Weights of a small image classifier: norm batchnorm.
Rows from block 12, named by matrix and row number. Rows with one number belong to one channel. Each number is 128 + 24 x the weight over its row's rms, rounded and kept within 0 to 255. All counts start at 0. After the name is the row's rms in percent of the matrix's.
# convs1: 3x3 conv (model.blocks.12.convs.1.weight, 192x192x3x3), inputs 20-23, a 3x3 kernel for each
# convs2: expand pointwise conv (model.blocks.12.convs.2.weight, 768x192x1x1, transposed), outputs 150-179
convs1.119 099 [149 120 121 139 122  90 113 110 104 130 133 147 163 151 127 157 142 133 124 100 117  85 154  99 124 124  81 146 119 105 143 103 122 148 132 136]
convs1.120 092 [119 109 122 114 146 114 120 124 120 137 130 138 125 149 127 127 127 122 119 102  99 150  99 122 105 115 106 132 151 117 121  98 117 161 129  93]
convs1.121 096 [119 137 148 124 126 133 112 157 161 116 132 145 153 170 146 130 120 121 154 136 142 130 139  98 130 151 135 105 148 110 163 184 147 111 140 151]
convs1.122 102 [133 127 138 125 134 139 101 123 129 111 160 163 125 134 123 114 139 126 146 134 155 136 147 136 109  90 157 147  98 100  98 127  88 151 111 116]
convs1.123 106 [121  68 140 133  52 114 123  82 155  99 110 151 102 120 150 115 101 125 100 168 151 162 154  51 132 104 161 137 153 160 112 148 155 137 187  66]
convs1.124 091 [132 107 122 123 134 102 144 110 131 126 102 123  99 140 116 120 105 133 130 150  96 136 113 107 128 119 119 126 123  93  79 127 135  94  97 131]
convs1.125 091 [119 105 125 129 129 144 140 169 122 117 130 138 174 128  86  95 130 108 119 161 134 140 128 115 137  98 137 150 122 118 112 114 127 111  86 141]
convs1.126 104 [155 115 133 124 123  91 107 128 147 140 123 131 127 139 124 132 105 125 146 124 148 130  83  88 148 136 110 130 114 166  92 107 116 125 112 154]
convs1.127 109 [125 146 101 138 125 131 127  90 145 140 105 122 117  94 130 116 128 137 123 117 145 170 129 111 131 134 131 100  94 135 142 148 114 127 152  91]
convs1.128 105 [124  85 130 108 134 100 116 111 138 120 141 125 132 125 138 110 134 107 156 123 140 148 121 144 137 110 109 118  92 103 159 142 159 110 126 109]
convs1.129 105 [ 92 106 102 132 129 156 127 142 181 149 132 139 121 107 119 107 128 154 114 116  95 122 122 132 123  83 150 135 143 162 111  84 159 101 106 111]
convs1.130 107 [119 146 138 134 128 148 148 138 155 136 106 156 153 168 154 153 174 154 104 121 138 147 142 144 142 173 145  74 128  89  83 135 119 128 112 112]
convs1.131 109 [103 139 139  92 138 132 138  99  98 146 144 125  89 109 112 146 133 144 110 135 161  97 139  94  97  93 102 186  68 150 144  94 136 153 133 181]
convs1.132 104 [115 104 127 125  86 110 131 176 104 117 112 109 116 110 115 148 126 143 104 123 130  95 108  79  90  98 128 106 123 107 149 126 119 117 138 170]
convs1.133 097 [106 131 129 139 105 112 140 139  91 132 116 137 130 139 127 126 145 134 130 148 130  94 131 113  78 141  85 141 118 114 103 130 132 124 152 137]
convs1.134 105 [133 139 129 140 129 163 124 140 127 119 132 140 117 111 121 106 112 116 122 106 107 117 143 160 137 156 127 165 136 122 127  81 107 117  88 105]
convs1.135 106 [152 134 127 137 100 129 129 107 147 135 121 120 132 143 125 108 108 110 158 134 124 111  67  93 108  87 156 127 109 141 144 142 127  89 155  87]
convs1.136 098 [128 149 121 126 134 134 147 110 133 146 142 144 140 100 133 125  73 139 108  83 126  90 161 104 112  79  61 106 107  86 135 161  99 125 122 120]
convs1.137 100 [138 109 125 151 154 151 145 165 110 123 139 149 111 111 130 132  89  92 111 123 106  78 193 140 122 105 120 145 110  92 146 156 124 118  93 165]
convs1.138 095 [133 141 105 113 114 133  98 101 133 127 120 100 111 114  87 151 136 142  95  72 133 103 150 127 129 129 128 123 121 141 122  99  90 150 154 133]
convs1.139 105 [123 108 125 108 116 115 167 122 118 112 115 134 119 135 113 141 202  81 120 119  88 140 111  98 115 139 133 153 139 149  89 127 137 130 118 125]
convs1.140 107 [116  89 119 145 115 156 115 126 108 127 133 117 112 108 106 133 108 108 125  93 116 123 101 129 113 107 133 108 101 120 133 171  86 141 154 113]
convs1.141 108 [146 107 128 120 130 117 137 111 145 119  84 163 142 115 116 137 148 108 109 143 100 115 152 132 148 108 162 103 149 111 108 150 144 145  90 160]
convs1.142 106 [119 112 125 157 122 101 138 100 148 110 106 109 130 139 108 112 128 122 191 152 131 114 147 132 142 120  97 145 144 111 146 139 167 139  99 163]
convs1.143 094 [157 105 146 177 100 133 170 144 148 113 109 153 126 133 156 126 138 156 119 113 108 164 155  58 142 132 103 151 122 110 114 123 110 160 153 132]
convs1.144 086 [147 102 128 117 114 159 108 140 146 128 147 129 133 116 127 131 120 145 133 127 133 122 127 114 105  77  99 124 128 132 141 101  91 128 138 125]
convs1.145 102 [124 102 119 123 136 118 110 154 150 148  82 141 123 116 125 146 151  91 123 134  92  90 139 107 165 106 120  99 136 115 131 185 121 130  99  96]
convs1.146 100 [126 138 144 131 121 116 128 117 134 108 127 124 121 111 124 103 106  95 148 103 105 141 121  94 152 112 168 133 157 136 108 125 114 116 109 109]
convs1.147 092 [165 128 131 127 104 109  96 123 140 116 110 153 120 126 155 123  97 132 122 122  90 118 129 116 134 119 105 100 118 103 111 128 109  79 147 112]
convs1.148 108 [115 119 128 139  90 177 114 178 121 108 125 112 136 147 131 118 126 120 136 140  79 152 137 110 108 104  82 131 121 135 113 117 148  85 125 113]
convs1.149 093 [172 133 137 136 120 105 138  82 186 133 146 139  82  88 156 113 128 144 131  96 125 164 113 104 202 148 158 131  75 112 134 145 134 145 134 105]
convs1.150 101 [124 117 113 112  85 100 140  95  87 135 126 124 160  99 123 148 131 144 117  98 115 120 117 142 128 109 122 129  84 105 154 131 141 127 119  91]
convs1.151 094 [103 113 125 124 120 135 130 101 137 134 117 117 117 110 123 127  88 114  94 123 136 117  91 189 108 180 123 138 101  70 160 150 141 119 150 102]
convs1.152 099 [128 120 131 130 136 104 132 139 121 136 131 134 130 126 110 151 144 116 115 137 136 163  98 155 159 136 107 137 120 158 112 114 138 147 106 116]
convs1.153 103 [103 124 141 117  93 115  97 121 141 114 105 110 106 114 105 117 123 142 135 119 150 121 134  95 108 137 104 153 159 104 125 152 141 142 120 135]
convs1.154 103 [113 121 154 146 127 108  98 133  93 133 119 122 150 101 128 142 100 119 142 106 149 123 105 163 123 109 159 104 145  82  99 138 126 153 111 138]
convs1.155 106 [130 109  81 127 137 186 126 129 119 160 138 149 126 138 134 147 152 144 134 147 151 129 124 107 112 100 105 105 128 136 154 131 106 176  65 172]
convs1.156 099 [142 110 102 128 143 130  95 126 132 117 128 109 125 151 130 124 126 120 133 108 186  92 110 142 118 150 115 122 151 140 129 130 149 151 158 149]
convs1.157 099 [112 110 125  97  84 155 118  93  91 127 147 126 128 121 129 126 123 131 131 108  95 158 124  97 128 120 135 115 144 111 146 129 124 127 136 128]
convs1.158 102 [138  92 115 112 157 124 154 151 137 124 134 113 106 141 119 140 150 110 142 130 147 150  93 122 135 157 141 155 115 203 129 109 127 111 121  77]
convs1.159 093 [130 140 123 123 107 111 106 104 113 124 113 147 111 123 129 123 139 122 105  99  79 160 148 179 168 163 135 135 151 140 123  96 124 129 134 192]
convs1.160 096 [115 121 147 122 121 113 158 130  79 142 174 127 136 131 102 144 162 146 115 145 124 120 136 120 105 148 116 111 138 139 141 129 111  72 141 142]
convs1.161 103 [119 117 108 106 162 128 131 166 162 120 131 103  97 108 121 137 105 127 141 145 153 125  94 120 128 110 116 166 122  81  91 117 121 148 130 109]
convs1.162 111 [145 143 103 144 151 127 119 159 119 125 130 144 122 115 138 126 140 121 119  96 156 105 128 161 132 130 147 162 156 165 129 109 156 147  86 171]
convs1.163 105 [122 168  76  96 121 143 120 140  82  96 120 133 112 125 128  95 125  99 138  92 127 127  85 118 117  83 120 142 130 120 122 139 101 101 159 172]
convs1.164 096 [115 149 141  96  93 120 119 112 116 124 112 131 143 105 142 140 123 143 144 155 127 160 148 143  78 135 165 140 159 146 155 122 113 116 101 134]
convs2.119 092 [114 113 147 176 145 147 112 142 111 141 141 132 155 125 151 131 146 119 163 149 147 104 134 126 184 135 166 125 134 123]
convs2.120 118 [103 130  93  55 110 150 140 101 183 115 138 127 106 129 118  82 127 142 131 107 101 122 177 143  86  99 132  85 123 138]
convs2.121 128 [149 143  83 153 101 105 126 127 164 144 100 127 119 159 134 128 129 122 105 143 124 130 113 133 153 123  98 164 137 134]
convs2.122 097 [172 128 173  99 123 102 136 124 143 131 112 126 116 119  87 145 121 138 129 136 164 148 135 130 149 122 100 148 143 133]
convs2.123 101 [150 118 131 125 125 120 127 134 121 124 149 126 154 125 111 153 118 147  97 170 176 142 162 125 105 116 142 122 137 127]
convs2.124 100 [147 112 146 122 128 122 149 154 161 143 119 128 102 136 143 149 121 142 128 118 117 141 123 133 127 150 105 113 147  96]
convs2.125 095 [120 103 169 103 137 139 155 128 126 139 100 122  87 143 101 131 128 136 111  95  87 134 133 124 120 149 112 132 137 119]
convs2.126 107 [155 119 148 103 114 139 142 147 164 163 111 122 105 131 132 141 141 127 146 127 138 144 121 122 172 163 112 122 112 178]
convs2.127 102 [134 117 144 142 113 109 148 109 115 100  91 122 145 121 160 171 121 138 131 112 146 133  94 123  80 138 117 123 114 121]
convs2.128 103 [ 95 119 175  90 135 106 146 149 190 124 132 122 116 124 164 150 142 128 139 134 102 113 123 121 100 159  69 130 156 115]
convs2.129 103 [129 135 100 131 149 124 112 126 189 143 162 130 110 139  95  93 131 116  92 147 126  88 140 118 150 134 112  79 148 170]
convs2.130 105 [119 116 160 173 101 152 130  81 144 118 115 131 128 113 102 164 134 129 161 142 142 132 122 115 126 127 121 135 104 162]
convs2.131 099 [110 153 118 104  96 100 137  57  66 145 165 125 130 135 109 165 127 107 140 140 118 121 144 117 173 138 143 139  73 100]
convs2.132 097 [145 131 125 120 151 147 131 106 111 119 139 132 123 124 189 126 135 157 128 144 149 173 132 159  90 134  90 111 116  90]
convs2.133 098 [112 125 154 135 131 141 127 116 136  73 108 127 151 127 112 145 122 130  68 114 122 121 124 146 114 106 131 117 134 141]
convs2.134 103 [ 97 123 128 131 167 109 132 150  97 156  95 127 120 131 145 115 135 123 117 120 135 152 137 131 129 105 133 155 142 117]
convs2.135 098 [147 115 130 114 157 131 125  92 153 134 147 128 142 120 102 117 131 128 134 111 107 138 148 142 101 109 125 138 122 118]
convs2.136 097 [114 138 151 114 134 120 128 124 111 108 166 129 129 112 103 146 130 118  76  89 142  93 143 113 127 129 111 118 114 124]
convs2.137 101 [132 141 127 198 127 164 124 157 162 103 143 125 128 142 141  89 125 142 145 155 143 130 157 115 142 147 109 112 140 131]
convs2.138 101 [125 140 128 151 105 158 146 150 161 136 116 129 116 145  95 150 127 113 165 117 124 113 139 139 166 130 124  71  87 133]
convs2.139 108 [ 93 128 181 143 130 169 129 100 186 105 151 131 106 133 123 117 113 124 139 124 110 113 117 122  92 152 147  75 154 120]
convs2.140 102 [110 129 177 159 128 122 135 184 205  99 122 133 145 107 162 129 123 133  96 115 101 105 148 103 131 137 106 107 133 156]
convs2.141 088 [128 133 129 111  96 158 136  97 147 164 139 125 176 138 170  98 119 115 121 138 119 118 108 129 121 149 112  89 117 137]
convs2.142 102 [177 153  97 151 115 111 135 151 130 160 150 129 126 111 145 143 131 115 137 119 110 131 125 146 149 113 130 146 115 139]
convs2.143 094 [150 133  84 155 123 113 129 152  85 132 131 126  89 141  70 123 122 108 124 160 137 110 146 116 154 115 124 132 124 127]
convs2.144 093 [125 118 148 166  96 109 126 152 100 130 118 117  93 122 139 154 115 119 112 157 100 142 108 154  93 139 110 131 108 152]
convs2.145 105 [144 126 174 128 138 101 126 121 126 118 137 120 120 126  98 171 141 133 129 108 131 126 134 134 138 176  85 127 111 138]
convs2.146 097 [150 113 153  91 155 108 131 131 127 133  68 136 114 132 168 106 123 110 131 117 181 152 113 144 136 113 114 111 131 112]
convs2.147 098 [127 130 113 171 144 146 103 119 136 146 125 134 162 137 121 117 140 148 155 114 105 135 159 145 110 131 105 123  89 147]
convs2.148 097 [133 141 131 114 125 107 134 119  88 102 172 126 119 132  67 116 135 142 141 114 126 121 160  89  87 134 133  99 140 112]
convs2.149 100 [135 129 153 140 120 140 131 147 152 122 134 135 117 108 143 151 134 138 149 144 141 104 117 111  95 149 128 112 143  96]
convs2.150 101 [121 118  99 106 155 126 130 107 132 125 105 133 113  97 156 142 148 128 144 111 146 179 121  93 157 118 131 124 132 156]
convs2.151 097 [134 144 148 166 126 110 114 139 166 123 167 130 136 145 122 162 116 120 150 128 118 108 127 105 164 158 200 115 135 188]
convs2.152 104 [147 132 168  62 165 124 119 141  78 113 121 117 167  95  88 161 135 144  87 159 152  95 178 136 164 124 191 114 169 130]
convs2.153 103 [132 120  87  77 121 113 134  99 107 145 102 122 117 134  91 107 117 155 141 121 142 120 109 141 122 120 156 134 129 142]
convs2.154 103 [126 114 138 167 126 150 142 121  91 119 112 133 138 133 136 129 132 122 137 135  89  93 139 132 151 119 116 134 120 102]
convs2.155 105 [126 127 146 108 117 167  99  87 145 121  99 131 138 129 145 144 125 127 136 120 121 142 136 123 114 122 132 161 118 145]
convs2.156 098 [151 160 152  92 108  97 118 132 172 136 178 124 148  96 128 143 110 119 127 108 154  84 139 115 116 103 114 157 143  87]
convs2.157 098 [109 128 146 136 113 123 133 138 142 147 122 138 141 122 148 166 115 136 101 134  93 115 132 152 110 144 142 107 135 149]
convs2.158 097 [144 166 112 120 152 141 149  61  99 139 107 122 153 136 114 173 124 167 102 105 118 182 101 140 119 164 149 107 131 142]
convs2.159 098 [119 126 195 164 116  86 121 190 119 156  93 125 125 128 138 132 129 133 170 128 149 138 126 139 133 133 158 131 129 174]
convs2.160 103 [148  99 131 117 149 117 107 118 168 188 153 128 102 132 160 147 124 126 134 136 142 146 156 156 120 151 108 144 110 152]
convs2.161 107 [123 148 161  77 127  93 123 130 121 123 163 116 159 132 181 145 128 128 137 114 133 111 142 131 122 130 137  88 147 141]
convs2.162 105 [112 129 143 144 118 150 111 132 134 117 131 121 152 112 107  65 114 106 135 108 114 119 165 156 115 120  91 119 126 164]
convs2.163 093 [135 130 158 167  70 149 144 155 166 129  91 126 136 120 109  93 124 154 127 123 161 163 120 104 140 111 140 135 122 149]
convs2.164 100 [126 145 105 184  90 141 144 141 165 119 181 123  93 136 128 157 132 118 119 100 172 147 105 118 203 117 174 124 115 155]